python train.py --crop_scale_min=0.8 --cutout=0.25 --vocab_size=14 --encoder_norm_position="pre" --encoder_drop_path=0.1 --fusion="prefix" --decoder_positions="rope" --residual_init="scaled_by_depth" --beta2=0.999 --lr=0.0014 --shampoo_beta=0.999 --precondition_frequency=25 --adamw_lr_other_params=0.0008 --weight_decay=0.1
Rows from block 2 of the image encoder of a small encoder-decoder image transcriber, named by matrix and row number. Rows with one number belong to one neuron. Each number is 200 + 40 x the weight over its row's rms, rounded and kept within 0 to 999. All counts start at 0. After the name is the row's rms in percent of the matrix's.
After each neuron's rows are labels from the 100 images, of 14976, where the neuron reaches its highest value: "peak on" is the class under the peak. Only what is clearly more common there than usual is listed. The data: numbers of one to four digits printed on busy colour backdrops. In brackets: how many of the 100.
# fc1: MLP up (encoder.blocks.2.mlp.fc1.weight, 960x160), inputs 0-159
# fc2: MLP down (encoder.blocks.2.mlp.fc2.weight, 160x960, transposed), outputs 0-159

fc1.306,106,172,172,254,192,218,252,174,231,122,180,159,209,245,160,214,133,186,284,238,260,240,181,221,158,195,188,162,152,274,209,251,167,200,177,209,250,248,233,260,232,213,173,141,169,195,197,209,169,228,218,215,178,196,182,232,226,174,230,195,189,121,203,172,176,205,174,191,257,188,216,127,241,214,185,166,192,164,71,225,155,138,204,225,250,247,203,176,318,253,208,244,250,165,213,152,243,186,192,192,174,266,171,191,189,260,196,208,205,222,140,276,199,210,206,171,216,184,256,140,226,205,322,165,210,203,259,144,242,134,207,216,259,214,162,197,177,177,208,189,206,179,252,206,245,199,191,184,149,240,308,218,258,228,201,212,246,248,142,234,186
fc2.306,079,248,191,161,97,212,143,225,183,166,211,188,140,192,167,176,245,105,243,144,194,270,140,291,292,230,243,250,193,165,266,228,201,128,119,199,230,249,182,109,154,182,178,258,196,186,201,202,189,186,239,202,183,254,152,210,125,241,138,211,166,242,222,218,162,288,279,189,219,202,225,197,207,239,128,209,204,250,169,226,229,228,176,142,184,192,229,238,250,192,198,176,200,196,249,216,176,175,156,261,160,150,196,195,197,248,220,154,238,221,196,205,196,250,213,178,182,171,192,180,188,170,207,239,195,241,145,190,223,226,146,229,168,199,235,98,221,171,228,217,257,215,226,289,227,166,254,231,208,228,216,223,192,144,186,210,221,117,161,167,199
peak on: digit 5 (26)

fc1.94,092,157,225,260,288,189,241,186,200,217,257,221,162,266,142,212,176,198,165,145,204,193,177,229,182,186,231,203,200,163,250,225,252,152,183,136,171,201,211,248,225,210,182,229,201,263,227,182,163,277,259,155,208,173,187,205,263,283,189,99,180,226,179,250,193,210,199,284,202,173,171,197,216,195,244,115,204,225,127,205,163,208,143,142,226,241,220,195,194,178,169,248,229,150,134,147,263,232,172,192,179,148,125,193,118,173,197,148,182,209,156,257,175,206,182,185,187,229,217,219,133,150,208,249,220,177,234,238,213,255,156,196,200,115,206,213,195,178,147,170,197,259,150,226,149,279,210,179,133,220,168,126,208,134,226,240,125,200,203,182,144
fc2.94,120,237,195,161,222,219,167,191,195,186,165,178,165,207,194,180,152,192,155,235,192,153,232,266,262,240,226,271,107,178,215,228,253,151,245,203,232,221,238,231,247,132,249,221,217,165,151,259,211,104,172,186,46,258,203,254,234,179,214,203,206,169,230,133,190,185,215,195,168,254,145,161,226,273,139,229,125,241,189,205,163,149,225,220,169,186,250,179,168,193,214,216,170,214,195,169,193,173,216,138,190,199,263,181,212,197,186,223,213,210,283,186,229,139,236,245,205,199,172,262,190,179,199,140,287,240,173,173,222,158,184,196,221,208,135,170,164,151,166,189,181,183,221,197,307,170,229,201,255,212,190,130,238,179,203,163,152,149,208,138,259
peak on: digit 6 (38)

fc1.249,106,157,143,173,163,193,250,164,197,214,154,169,233,167,199,266,136,270,170,185,138,200,212,236,245,177,200,224,200,241,182,171,198,187,144,167,202,200,237,272,251,107,189,136,202,229,199,204,208,236,177,173,285,274,232,225,224,211,197,222,223,187,152,247,206,272,191,259,187,224,269,197,213,250,209,179,196,224,152,189,162,176,201,260,199,161,181,221,185,219,178,216,220,234,247,185,223,198,166,261,78,160,135,298,220,62,175,130,222,194,189,184,220,244,212,164,163,189,230,247,170,246,150,165,224,166,162,185,214,244,254,251,192,194,213,199,169,248,184,215,121,232,240,225,166,246,215,154,173,111,273,200,206,154,204,169,161,182,196,254,209
fc2.249,097,245,152,205,259,227,215,140,180,252,142,220,121,308,210,196,207,199,202,203,192,207,241,163,288,160,253,226,181,217,210,248,184,231,199,234,203,186,204,194,218,160,242,161,211,182,214,184,213,146,173,203,67,214,245,249,177,240,180,136,159,194,271,156,196,159,197,236,184,174,152,151,216,190,192,207,211,159,198,240,184,178,231,142,185,139,222,172,214,208,219,168,220,147,236,163,174,243,240,154,235,170,180,210,165,241,127,217,195,256,181,236,250,160,166,246,236,160,185,302,176,198,269,174,220,211,149,197,221,152,153,187,208,118,311,200,119,198,264,167,144,210,265,171,237,204,231,218,128,145,235,138,190,176,167,147,191,220,161,200,182
peak on: digit 7 (44)

fc1.387,096,183,190,208,203,240,193,122,247,161,166,151,230,248,254,246,184,238,127,176,192,273,256,231,239,193,176,154,232,178,224,132,132,122,211,144,242,210,229,245,243,223,157,193,192,129,208,254,169,210,261,182,296,180,212,188,263,253,232,162,196,196,222,224,162,210,232,270,182,215,222,165,176,193,206,216,268,183,163,171,175,114,189,107,203,178,258,190,199,156,305,254,210,176,219,156,223,194,147,195,232,268,168,209,187,214,163,213,240,183,191,239,247,199,164,181,170,168,206,208,173,138,172,213,118,199,174,176,144,194,141,163,174,193,276,189,163,259,170,179,228,171,218,219,194,186,237,200,193,191,205,279,239,226,104,165,164,256,266,258,198
fc2.387,112,187,205,183,250,185,220,277,199,217,246,252,192,242,116,180,152,225,171,179,203,151,140,235,223,204,232,258,230,155,218,232,223,293,201,252,197,159,186,241,231,208,216,200,222,183,212,154,196,210,188,117,150,193,231,194,284,157,218,223,195,250,168,184,244,223,148,267,178,211,181,145,238,227,89,59,236,229,250,251,245,176,202,246,150,182,250,178,230,163,148,124,225,172,254,181,198,215,218,181,176,249,223,147,176,159,240,232,253,174,227,156,160,227,155,238,213,190,196,203,213,197,241,181,204,196,198,171,258,282,210,99,188,173,139,142,198,201,154,197,163,176,172,215,155,228,182,169,170,171,283,201,178,248,261,266,166,204,212,176,208
peak on: digit 7 (28)

fc1.207,097,228,260,195,235,223,219,182,224,226,220,223,213,205,174,186,241,191,133,147,253,272,271,234,239,240,155,227,193,154,187,171,213,127,247,209,210,176,154,244,199,168,204,183,200,295,221,279,167,171,187,283,212,127,92,146,232,236,225,170,167,176,197,169,165,247,159,163,188,164,190,160,185,160,288,191,179,154,193,280,203,184,148,228,236,143,196,141,163,190,180,215,292,185,234,171,160,194,176,243,182,215,205,223,221,196,264,209,204,222,199,156,219,208,233,174,202,135,192,198,227,227,168,218,210,141,118,174,253,206,285,187,145,250,213,210,200,144,185,198,202,204,222,207,156,287,124,136,185,112,291,164,230,230,193,224,162,212,178,200,154
fc2.207,113,200,154,214,194,236,172,281,208,198,153,184,141,185,173,248,266,180,185,170,194,245,191,197,162,196,136,193,202,247,263,199,227,219,116,99,155,222,217,212,265,195,236,194,196,185,157,157,219,126,172,201,131,184,190,168,116,242,194,180,218,200,216,136,217,253,269,173,172,150,265,190,245,274,183,271,219,232,188,182,186,168,223,202,189,213,157,173,211,185,220,314,211,82,184,205,263,224,209,257,172,180,198,169,213,206,270,199,224,171,116,177,181,254,184,149,194,149,183,158,166,170,170,189,232,277,255,129,226,97,226,262,182,197,230,203,262,174,132,182,221,224,181,187,179,201,206,174,162,208,118,249,176,177,218,188,201,201,206,188,199
peak on: digit 4 (39)

fc1.522,096,215,176,225,245,208,210,191,261,232,162,214,178,191,223,141,155,229,231,259,148,207,232,224,196,252,180,208,193,161,235,223,172,177,177,166,251,204,185,184,214,232,176,190,223,246,197,113,168,190,219,274,225,209,180,217,263,175,118,237,278,210,245,272,182,226,129,215,203,138,128,211,162,150,138,170,237,174,194,121,215,176,181,220,175,204,257,207,238,258,252,191,213,154,143,146,306,231,246,163,225,219,206,198,154,214,242,180,244,238,109,197,168,124,147,180,166,172,204,238,207,221,197,171,172,230,208,183,192,244,179,187,272,159,208,236,185,139,247,260,252,136,172,196,194,151,122,177,212,299,297,194,173,231,161,284,206,216,206,198,195
fc2.522,114,225,182,159,134,258,249,240,126,183,228,232,131,177,115,220,147,199,200,150,213,203,179,232,194,199,246,238,168,156,166,212,236,131,146,195,209,196,162,204,125,164,196,268,211,189,201,194,206,215,204,130,273,209,161,170,153,209,155,128,177,211,162,176,220,266,191,232,255,193,276,188,266,197,150,252,129,184,141,203,198,174,168,208,209,148,196,179,214,193,180,198,206,145,282,254,191,217,206,186,183,191,216,230,228,177,274,164,208,187,270,203,238,192,206,212,162,239,250,179,155,217,176,262,200,249,306,184,182,230,208,206,137,190,256,124,235,182,181,159,137,263,151,273,143,230,263,123,181,208,149,182,180,258,201,219,275,164,200,156,216
peak on: digit 1 (59)

fc1.223,092,147,151,207,214,235,264,159,212,183,239,176,217,254,217,169,135,235,210,232,185,186,212,198,223,167,180,217,188,142,176,228,151,178,205,250,222,185,201,221,275,172,296,187,210,255,158,210,288,184,192,198,158,283,217,138,149,241,176,203,219,246,138,253,184,209,195,317,206,178,154,159,185,200,195,128,229,147,153,157,157,166,301,202,209,166,239,203,233,189,198,243,198,259,252,151,213,189,274,156,186,230,201,229,237,209,142,190,259,292,169,155,254,177,209,207,130,186,263,280,219,152,238,144,211,186,130,199,214,266,203,162,255,164,189,190,202,209,224,172,197,181,189,196,258,137,246,178,152,130,213,163,158,200,183,194,199,264,173,221,240
fc2.223,086,248,227,219,190,222,187,181,194,208,211,240,125,220,143,262,219,211,210,129,254,179,202,257,267,213,269,223,166,212,155,219,119,113,244,218,207,212,198,169,119,119,148,224,197,209,165,228,250,234,195,204,210,213,212,206,246,190,181,162,128,201,192,169,200,213,243,285,173,210,209,217,259,231,232,183,189,135,90,150,194,243,229,196,152,162,245,210,221,260,250,156,183,183,203,210,222,244,194,173,160,173,202,311,180,202,206,184,182,211,249,229,205,173,145,294,246,195,192,157,201,151,239,158,151,157,205,204,203,183,190,132,206,213,215,165,260,182,222,178,144,235,215,235,184,186,210,217,275,152,263,197,74,233,147,180,177,132,181,161,167
peak on: digit 1 (25)

fc1.278,099,197,159,200,225,200,257,142,222,220,253,209,210,240,165,203,150,249,165,173,202,184,140,281,235,200,175,191,204,224,243,244,118,169,179,197,212,169,111,201,174,252,173,174,235,217,255,236,176,159,137,165,223,146,220,175,243,253,236,195,266,241,147,223,212,209,282,240,197,145,202,140,209,177,216,177,109,213,153,279,223,158,208,204,214,217,203,208,231,174,233,170,150,157,247,141,186,198,218,184,211,217,166,201,167,184,146,251,234,202,208,189,209,197,121,175,219,166,210,197,196,150,205,299,194,118,261,110,257,256,144,197,239,197,252,220,278,148,218,224,240,216,231,161,159,292,132,189,158,183,269,162,233,250,222,210,207,219,250,209,145
fc2.278,085,219,188,201,183,154,255,140,193,187,169,181,228,201,213,153,175,232,160,169,198,238,148,178,275,166,212,254,176,131,222,216,194,191,186,163,248,242,191,177,268,215,224,202,244,185,210,243,229,134,179,268,90,191,147,185,117,190,239,206,270,197,206,154,170,216,143,127,187,165,256,181,244,246,211,272,235,250,179,221,104,221,238,225,202,149,231,204,231,212,213,276,203,155,199,164,150,219,145,210,157,210,175,208,188,218,232,211,150,216,197,207,218,249,163,231,239,100,179,233,194,200,241,200,233,180,160,222,218,162,77,216,224,239,169,206,137,197,198,158,235,216,266,278,243,278,219,196,133,149,252,240,261,134,227,185,216,225,186,194,163
peak on: digit 5 (41)

fc1.449,088,147,188,226,137,170,210,183,292,183,221,209,226,128,102,213,161,198,244,192,207,248,158,224,251,217,239,144,166,169,246,255,183,221,233,217,188,227,158,227,156,196,208,180,198,215,187,201,192,272,120,260,143,261,167,232,221,214,136,242,238,155,150,174,210,168,192,231,206,195,105,151,252,169,174,267,169,192,173,210,197,160,182,158,188,168,216,189,219,199,198,172,279,219,217,187,267,203,240,241,223,186,178,205,197,297,223,175,250,284,193,209,179,259,166,156,217,145,156,135,158,253,169,185,224,157,166,168,297,115,170,275,135,236,237,242,223,174,230,225,205,245,227,266,217,201,217,249,149,195,271,200,186,205,196,218,253,159,220,162,228
fc2.449,069,259,175,179,201,215,230,157,202,209,143,202,207,212,260,184,238,231,112,175,197,258,175,128,171,190,240,277,189,201,257,188,226,237,102,172,199,232,194,219,224,193,171,228,193,140,163,242,202,134,273,223,233,187,178,230,187,214,232,200,260,190,249,202,179,245,183,235,222,223,233,243,139,172,173,212,231,216,187,192,127,214,218,160,182,204,222,276,215,187,227,234,207,243,258,204,146,185,133,227,213,143,166,224,192,203,214,217,160,162,137,273,274,341,264,166,201,191,181,178,152,155,216,192,159,243,191,159,181,169,148,251,209,240,205,79,154,163,186,119,282,259,280,216,217,218,161,221,181,212,206,215,188,173,187,191,217,254,142,189,178
peak on: digit 5 (26)

fc1.688,104,183,155,171,206,221,186,230,229,189,209,116,272,213,196,164,170,245,230,173,222,286,234,180,217,198,147,219,130,246,241,170,182,225,230,229,239,155,218,168,181,270,234,208,160,246,218,131,204,147,233,185,182,216,209,189,281,189,123,177,135,220,223,230,225,211,235,126,186,145,215,131,221,137,225,254,230,169,194,156,178,256,141,239,219,179,207,253,279,171,244,138,240,181,230,253,246,173,173,274,203,238,232,204,114,244,216,272,216,181,213,200,214,226,217,150,207,161,239,202,193,140,293,201,71,153,166,201,229,211,198,204,140,246,214,233,181,209,240,184,166,207,230,194,218,179,188,188,159,222,242,237,175,177,213,242,236,243,225,309,215
fc2.688,119,217,215,223,191,217,181,216,136,201,167,190,187,185,139,200,213,159,250,138,224,192,200,246,254,211,278,129,225,176,248,209,195,253,200,192,221,196,199,139,230,213,175,172,223,182,219,166,179,275,179,178,152,215,186,141,174,215,249,182,254,221,216,229,194,191,177,142,108,196,228,171,201,196,192,260,255,248,258,302,171,106,223,178,204,253,200,207,238,147,189,246,189,142,149,233,219,166,204,200,234,273,222,236,206,159,237,233,188,254,163,219,169,205,207,154,225,169,221,197,157,176,179,158,191,232,216,235,159,241,232,155,264,120,95,217,312,215,152,194,260,128,123,291,153,217,197,188,195,197,256,243,229,237,184,175,205,277,220,247,167
peak on: digit 1 (26)

fc1.527,099,208,205,198,240,233,133,129,250,210,194,154,104,161,197,193,205,254,285,147,142,218,148,163,179,220,225,181,173,207,203,238,241,139,185,261,205,148,243,237,253,140,141,189,238,263,195,203,154,138,281,210,135,187,165,136,232,181,177,185,181,168,218,107,127,183,256,159,198,203,232,154,153,166,202,205,180,165,226,188,237,190,194,251,256,162,187,254,273,271,205,230,143,239,146,232,246,194,163,193,232,185,200,244,229,171,204,192,263,234,232,235,208,217,240,202,224,227,251,172,169,187,172,187,226,256,125,181,214,261,225,142,222,172,161,180,222,194,178,185,180,204,129,221,167,222,186,251,228,180,272,129,163,258,130,181,219,274,152,184,209
fc2.527,109,174,254,180,155,189,218,249,199,238,171,195,153,223,142,208,159,187,163,202,169,203,207,169,241,193,235,239,176,173,209,176,182,304,168,178,190,204,199,196,154,171,223,204,223,148,176,170,218,205,156,231,112,229,234,160,191,150,201,175,177,234,166,202,231,226,185,231,211,204,196,160,233,201,66,248,233,220,260,246,173,165,155,247,186,229,146,159,165,205,113,228,194,171,187,281,233,210,209,130,152,278,201,117,208,211,216,207,212,159,123,246,150,203,220,173,180,176,175,195,215,176,229,204,227,243,318,228,150,222,224,174,197,111,139,157,205,161,77,171,232,203,207,227,197,195,181,192,145,187,172,268,170,239,222,160,232,317,204,156,183
peak on: digit 3 (37)

fc1.549,110,137,215,184,229,176,204,276,235,189,162,155,240,167,209,252,213,250,197,132,244,261,171,251,204,221,138,181,248,155,182,168,264,163,154,220,221,130,159,202,225,212,178,200,186,156,228,255,261,199,191,250,233,236,253,180,165,272,229,176,268,176,230,246,107,139,152,255,210,152,231,198,237,236,264,248,162,180,210,198,173,181,264,126,235,218,151,168,166,222,230,245,212,228,190,150,190,210,192,177,218,204,194,162,248,143,221,202,176,119,120,196,180,176,180,143,183,202,84,206,226,142,224,192,226,215,214,200,219,219,158,269,213,205,260,240,203,213,291,207,190,152,225,201,220,192,157,255,137,233,206,182,217,185,219,195,100,227,274,156,165
fc2.549,122,282,164,240,290,207,256,205,211,188,259,212,254,155,205,226,173,239,170,193,186,174,144,215,214,172,200,207,232,219,258,231,239,172,181,155,185,185,205,236,309,211,202,202,252,232,259,219,120,234,228,181,260,121,173,228,216,205,204,213,202,218,250,198,216,173,206,261,199,173,190,120,219,216,128,141,193,137,202,232,280,164,208,199,228,171,149,167,192,149,208,67,195,198,182,189,208,217,203,264,200,223,187,270,192,180,257,189,205,172,192,150,261,179,149,140,272,181,201,193,199,227,198,258,257,217,149,84,274,283,168,220,190,205,230,259,146,200,234,192,168,182,196,185,223,229,221,153,236,174,260,181,175,196,207,264,167,137,202,235,204
peak on: digit 7 (44)

fc1.684,100,204,210,178,185,265,226,257,203,117,182,124,252,205,250,263,213,193,158,201,145,155,223,253,241,214,278,230,230,163,202,242,187,236,238,189,274,213,229,225,169,204,206,223,171,264,211,176,176,195,249,266,246,195,116,213,247,161,228,269,176,196,238,222,233,228,204,195,211,205,151,179,195,188,164,164,207,194,136,127,198,142,234,198,242,225,216,234,285,187,166,213,199,173,226,207,270,174,233,160,165,226,227,244,130,252,260,212,240,253,179,134,256,227,198,178,286,176,244,118,189,164,261,224,213,277,155,187,228,179,180,144,259,222,195,253,210,141,199,214,211,142,174,249,252,134,191,169,136,256,283,224,139,198,189,224,193,221,186,220,165
fc2.684,099,209,123,152,166,211,221,266,132,189,236,267,179,162,105,173,192,129,245,185,188,235,150,187,244,202,145,242,229,216,248,197,211,162,77,160,203,214,156,193,133,165,173,266,185,135,201,189,210,170,214,195,249,175,152,143,182,172,177,186,172,229,159,228,209,269,211,261,251,175,296,176,240,230,99,251,223,188,169,244,216,202,163,246,216,204,169,167,272,193,165,215,212,111,245,227,189,234,208,245,174,188,200,187,211,201,252,147,256,142,201,206,174,198,236,191,159,174,242,175,163,191,183,214,224,243,269,164,217,215,204,268,123,161,265,153,243,187,178,188,185,260,202,200,163,225,235,125,213,215,193,216,185,204,251,248,227,210,163,123,209
peak on: digit 4 (39)

fc1.718,104,142,144,229,320,177,239,198,278,183,269,220,192,192,240,220,171,189,118,172,232,154,239,222,148,202,233,209,241,206,230,192,149,150,210,204,182,151,157,230,187,240,209,283,260,207,166,174,181,261,144,134,70,174,127,239,230,262,221,224,271,201,200,185,243,225,213,226,209,211,170,153,212,236,249,137,239,242,259,203,189,130,169,195,173,207,161,227,213,251,212,178,239,217,280,203,168,233,190,212,153,174,165,175,207,236,152,198,231,188,208,197,186,231,183,187,246,119,185,227,151,178,224,259,201,202,198,171,208,239,165,185,112,196,145,193,226,211,160,264,270,145,136,167,205,230,169,177,214,208,256,240,131,176,259,204,173,203,236,193,234
fc2.718,103,199,210,194,162,282,203,163,216,256,169,178,265,237,114,239,191,194,208,194,204,145,139,214,228,204,166,254,193,187,231,251,224,236,286,213,211,129,235,223,160,179,181,152,162,169,162,202,229,198,185,140,73,242,175,194,171,211,217,114,247,216,172,192,191,254,193,142,124,169,185,188,219,169,181,278,154,271,134,154,228,138,212,185,217,165,275,155,225,206,213,214,208,144,266,246,193,159,209,181,186,258,215,209,210,196,214,222,221,229,217,133,124,198,157,200,176,196,178,258,185,216,234,196,308,251,272,272,193,189,210,126,226,128,211,180,231,204,190,186,228,216,204,173,254,215,241,252,167,177,161,144,207,255,232,211,259,212,150,218,185
peak on: digit 6 (39)

fc1.212,100,170,162,167,219,238,274,221,142,176,127,206,181,202,143,268,126,153,184,143,197,194,166,243,194,140,183,222,182,207,200,282,143,185,219,217,163,244,205,200,204,223,229,174,234,194,271,255,265,181,210,264,249,241,191,252,170,141,192,213,257,252,128,155,156,197,220,305,198,145,213,226,209,190,176,208,168,182,164,202,157,196,223,203,210,188,173,148,201,198,213,262,262,148,160,258,223,215,136,171,170,210,175,216,265,110,124,151,224,255,206,154,177,221,162,202,253,181,259,202,247,163,236,198,185,169,187,201,184,201,222,271,165,275,147,256,207,180,194,192,164,215,197,129,120,150,169,188,164,202,270,182,143,241,244,176,114,190,176,216,217
fc2.212,098,277,176,171,170,222,189,168,210,229,62,246,170,203,115,215,279,175,242,138,180,197,170,236,236,174,180,201,147,252,225,168,216,211,142,170,184,198,192,151,184,136,221,203,231,160,242,141,210,243,201,166,157,188,175,224,186,252,151,182,126,176,223,198,168,85,237,235,146,195,243,185,236,268,172,131,199,201,187,178,184,222,226,197,140,181,221,193,270,206,173,154,201,213,211,173,182,220,273,227,137,100,192,198,160,208,243,243,140,186,149,235,221,135,168,215,173,152,174,192,156,225,184,180,189,157,165,186,193,196,180,210,218,168,310,192,234,248,258,216,178,235,261,155,254,185,253,161,166,141,216,195,152,115,187,177,222,177,190,173,186
peak on: digit 1 (28)

fc1.205,104,113,201,148,233,209,163,155,201,234,170,201,210,299,209,219,190,236,257,126,220,136,166,241,230,202,216,194,275,247,204,175,197,198,282,213,157,148,179,169,180,148,218,228,179,190,199,197,222,136,238,190,208,238,178,279,228,230,208,211,168,232,158,116,256,238,247,175,177,222,204,255,209,190,266,222,134,227,239,169,225,214,191,138,199,232,117,110,218,243,190,158,184,192,217,202,243,181,188,226,232,229,254,282,228,163,243,182,209,204,213,208,165,160,273,131,161,188,200,179,146,233,270,175,150,126,251,250,204,204,243,207,162,195,175,121,191,201,180,250,197,185,124,160,121,268,234,189,150,219,204,203,150,283,158,248,188,201,161,192,216
fc2.205,113,169,237,210,157,177,166,213,161,201,238,162,176,232,163,181,183,157,198,185,144,208,266,185,192,167,191,130,213,201,290,157,221,188,103,190,190,154,241,145,179,251,181,216,207,197,180,201,184,160,217,212,187,215,237,217,105,225,254,186,157,200,156,256,189,184,200,209,171,194,136,209,172,158,239,189,267,199,247,244,213,231,133,238,214,189,144,176,231,182,188,210,169,221,128,277,194,162,152,186,221,219,170,109,204,168,218,202,228,162,88,210,205,289,259,108,184,171,178,213,261,196,145,169,224,268,181,267,191,194,286,182,251,135,239,247,212,283,243,160,198,156,255,204,214,225,244,195,198,217,228,237,179,188,172,134,186,267,205,234,114
peak on: digit 8 (25)

fc1.252,100,277,243,144,203,250,267,158,190,223,186,136,242,204,204,215,214,209,201,198,185,199,133,200,223,247,250,224,202,224,256,246,173,253,204,110,201,243,143,211,203,160,212,253,231,192,234,218,168,200,264,178,246,228,222,202,227,215,217,180,164,199,196,255,203,256,173,166,181,229,201,199,194,263,167,160,205,222,211,183,196,223,253,183,236,196,191,129,258,156,181,170,222,203,185,201,232,202,216,196,182,306,189,136,253,175,141,226,150,221,154,230,159,148,237,170,247,113,228,251,218,198,224,196,104,230,137,129,254,264,236,202,195,254,261,151,156,253,225,124,185,167,242,177,125,157,240,221,154,217,258,187,282,245,279,234,119,247,191,200,184
fc2.252,109,167,153,229,195,186,181,253,229,151,173,268,159,139,190,221,215,109,254,189,214,228,220,217,198,191,98,216,215,180,262,204,210,143,124,187,233,208,193,118,236,190,184,197,222,213,226,188,178,253,204,116,227,136,151,232,163,191,212,174,244,251,196,226,183,177,253,213,153,217,256,181,230,271,251,197,244,229,201,154,212,192,167,187,200,181,152,162,229,238,216,199,207,223,182,168,188,213,211,250,212,93,206,209,235,190,269,212,230,128,171,137,164,230,199,212,154,172,225,117,217,255,149,182,215,197,218,139,161,158,182,251,151,170,176,252,215,183,217,190,147,256,261,73,244,203,239,125,204,230,168,187,155,99,215,271,215,189,183,237,173
peak on: digit 9 (27)

fc1.709,102,191,188,163,240,242,151,243,258,136,168,190,226,231,204,166,135,172,158,190,186,236,222,224,232,177,184,150,307,122,156,92,147,235,257,177,172,206,239,204,228,280,228,161,134,226,227,202,233,296,192,228,206,206,228,185,211,266,205,194,188,172,199,243,216,220,185,265,136,238,190,215,220,227,192,199,271,188,165,182,146,182,205,164,256,236,252,110,157,227,250,241,250,186,245,118,150,172,290,132,260,213,203,191,199,164,217,156,185,154,177,173,185,130,171,200,150,144,167,233,227,239,188,166,118,186,159,147,198,162,200,223,202,219,296,215,179,240,186,216,187,199,210,212,190,203,241,228,221,208,223,204,171,211,163,218,147,256,237,183,132
fc2.709,106,201,143,196,274,210,237,247,211,204,239,212,242,160,162,182,155,256,159,180,187,131,173,239,188,189,238,216,259,177,195,248,220,220,231,264,207,172,173,170,216,236,200,198,231,216,258,130,161,191,213,127,259,194,200,237,200,130,175,203,208,239,150,153,206,219,179,238,211,174,183,123,280,169,146,73,247,204,238,218,261,180,225,265,171,123,207,194,247,150,150,123,200,150,211,221,178,214,153,156,195,249,216,252,179,198,227,212,266,150,212,147,209,197,223,163,247,183,204,201,191,239,241,245,240,152,253,153,236,262,232,149,155,245,175,172,199,205,220,209,191,212,162,163,181,167,199,167,156,126,334,214,194,182,242,272,212,155,245,240,197
peak on: digit 7 (32)

fc1.386,103,275,227,179,314,210,139,159,230,242,175,185,123,179,179,268,244,217,208,167,174,175,202,219,193,190,209,192,192,211,215,143,257,174,207,209,143,142,191,203,105,251,189,222,231,280,200,174,115,127,241,168,227,190,146,213,218,182,177,153,142,178,203,137,238,216,253,192,135,168,196,199,207,139,220,250,170,132,252,185,210,226,100,219,197,232,147,197,177,236,166,206,246,259,171,241,239,187,224,300,192,173,181,226,263,188,150,189,164,213,245,212,249,149,232,158,226,239,224,151,184,183,201,214,211,183,227,203,249,189,211,162,80,180,155,181,209,252,260,190,184,176,174,203,253,266,178,215,201,217,211,153,180,244,116,231,177,188,156,239,223
fc2.386,101,126,226,191,147,200,167,237,209,222,186,172,189,192,197,206,176,185,134,187,188,211,194,175,146,186,177,118,193,201,285,151,191,305,196,229,192,196,193,214,288,175,230,207,236,113,262,121,189,212,161,250,106,220,250,208,187,211,196,147,205,207,208,246,207,199,197,214,190,221,213,158,248,210,155,202,234,200,260,213,198,170,203,198,212,212,83,163,184,230,147,219,163,188,152,260,204,189,147,220,196,256,185,143,201,222,219,212,236,110,133,238,215,166,232,156,177,178,167,181,216,214,169,221,190,241,259,223,164,189,240,238,214,80,171,193,263,199,178,146,266,116,263,176,140,179,223,236,173,166,228,226,185,203,212,184,240,313,234,248,152
peak on: digit 8 (34)

fc1.159,096,155,243,178,174,215,181,216,185,123,100,154,243,221,176,187,99,266,179,167,258,221,178,203,219,264,148,214,168,178,126,222,194,166,213,193,234,250,159,237,192,171,196,260,226,265,219,172,246,190,174,207,277,182,243,264,264,230,171,167,216,258,154,265,190,229,190,120,200,136,215,193,225,196,171,136,217,203,149,255,124,150,141,203,224,198,192,205,221,192,202,211,193,204,182,243,236,204,155,187,123,167,127,195,207,147,162,246,211,183,177,88,196,227,172,232,199,211,261,223,241,232,160,231,226,156,212,222,201,206,198,260,218,240,156,228,233,275,212,151,146,225,215,193,183,202,130,144,161,212,248,233,176,141,298,198,237,174,165,228,220
fc2.159,084,265,180,200,185,162,216,135,203,220,138,222,202,216,187,176,216,159,255,171,122,262,233,183,209,148,242,204,239,266,244,209,223,245,200,196,200,174,185,130,180,181,224,156,241,75,175,225,184,198,173,197,126,222,222,170,175,145,160,152,202,209,178,173,169,164,151,187,186,174,179,187,182,182,280,243,232,230,255,302,191,218,227,176,211,190,182,166,248,147,200,188,241,136,192,158,202,227,319,193,164,168,120,203,190,265,174,211,204,277,178,257,186,210,174,167,172,141,209,265,136,185,209,184,170,204,220,162,210,169,143,169,169,168,294,243,205,222,167,228,259,185,237,269,232,237,204,223,109,244,222,229,255,207,180,163,225,292,215,217,178
peak on: digit 4 (48)